config = dict(
    train_examples=22605,
    image_size=32,
    generator_weight_standardization=False,
    consistency_weight=10,
    init='trunc_normal_002',
    gradient_noise=0.3,
    steps=3200,
    batch_size=64,
    weight_decay=0.01,
)
Rows from block 9 of the discriminator of a small GAN, named by matrix and row number. Rows with one number belong to one channel. Each number is 128 + 32 x the weight over its row's rms, rounded and kept within 0 to 255. All counts start at 0. Numbers have three digits each.
After each channel's rows are labels from the 100 images, of 14976, where the channel reaches its highest value: "top examples" is what is common among them. Only what is clearly more common there than usual is listed. The data: short English words printed on busy colour backdrops.
# convs0: first 3x3 conv, stride 2 (discriminator.blocks.9.convs.0.weight, 144x96x3x3, each kernel summed), inputs 0-95
# convs1: second 3x3 conv (discriminator.blocks.9.convs.1.weight, 144x144x3x3, transposed, each kernel summed), outputs 0-71

convs0.31:170139093110149167202080163109087099089105116132123136128123196191114136124139130171106156114101135110059125090171127140096117139102102103116130111158089112159076095069104112130114097136129084059125102140060078120125108168124104147170076112100123143094104069120167117054132156135068120111
convs1.31:094117118152067136092076126108127053126108189147126141140142111082094088133068174119117148158122193086071152134165135094122164162163099116173083162144111086166111120084121143122094145091112131102088174128174096111066
top examples: bold; black ink

convs0.142:136090175098144191114155154076163103151132172178138077145160136119122119120185113123101139166166088154205126116119136108159075178154194172138176155163142121108143120137127097158077096127186152145112151122075152117143153123177179073145147144094131113140149152111187170120125173170122134186
convs1.142:104120137133134144132115106162119112149060101134131074136136119087152121072078106163136110129093119063150023160119112121110108125121051165097084100111135137088137119125112089184109125096082148119114120066133126124137
top examples: white ink

convs0.87:143101094051163123176104125113179141091154163078112118092132157152162161154092167116167136155097107154109132146142147136119110107128103151162161120104119180044162149202128117147108185184145130124157167064137172105113100131153143110155115168139134170124138131167176110173160081148168196091
convs1.87:176133100135071125129156111096137167109123137050100131137125110129077122099111076130094118134160119098143104031123125115200127096085107134130122084139146138075085199122118138131101108110113083146148094154137097121077
top examples: bold; black ink; white ink

convs0.89:139094147082109155139111098169123086113097126134031102125079164138123117098108161088153118100110181121078136104159179136138138105180095114167111170158143147177105115196158153166120077079075185096106178106108135127110170133124137102105095164180129168096149161105098149143162108143099064123
convs1.89:163150086107118101106121105143102130053140137100113107084102125078134104146095125134123144137098104088116204137145155116119098120098157104102067101144131138141102135072151112131119187167076138177093140165111121144128
top examples: bold; yellow ink; white ink

convs0.67:160157120131155076120153089151164141103138113155116115220152201143114134185163116133146194137090135225139185161102084138118107112138188155139111124112163119106037131109111142152137113122110140113141121147108182138136202102132098190096134157076112141104115107122125150146095115102090129148
convs1.67:131122108107125113166109103112141118097158123151147129131108120139183112102113138139057169110095167125120079153103072173115106114097097114087082105097139133185114134189113107128204180126084151104135153124128136107143
top examples: white ink

convs0.108:132086088137164133030151123153152090145115113171171155097094079103129152114081205169117159120105115171128096104120086165136180119223170182151101169126125115126141120157138144187117111140124106150060129121159154137131150164147142107086115133128145105106098132163126148171091151115133107051
convs1.108:174119144138167164135095063159088124141156066095164133094146080125148160092139153159092127090118109143152120191128092132153129144060156108089132140097141093127131106128153082154108082142141132197080092104134113118180
top examples: white ink

convs0.78:072128169134144127143096146133088133169122065134106167166073105207161177146154156088047145168114175083100161136152141132115160140096198152125129133088129121115157151131160174160127091111106146150100144121127178055103096160130146160112094126103128075061136103068138158095138134140104123157
convs1.78:119142173111129093028126164088090109074098107176127147145138166113134147116150150136076157129041124106167148113068123099124125090129103123125092123116150144121106139077157104132189098122110139124072172143107117134121
top examples: bold; black ink

convs0.86:141171137042144093143138084099133118136097105084122119139102146117147159096131084095150114151090151158152182139188113130155107081110110095122173110157129205124147126088064136097133166111148144132174104176124158101156141192124184107085045082137130094112153124162169131084166153175160133137
convs1.86:151168117088132149157175086098111191152093118155132056090081117064121132069166151146149091078154120135099177100136134135125151128145136108096171121093161129096127220113145099124078146071103083150153116064124097122086
top examples: bold; black ink; white ink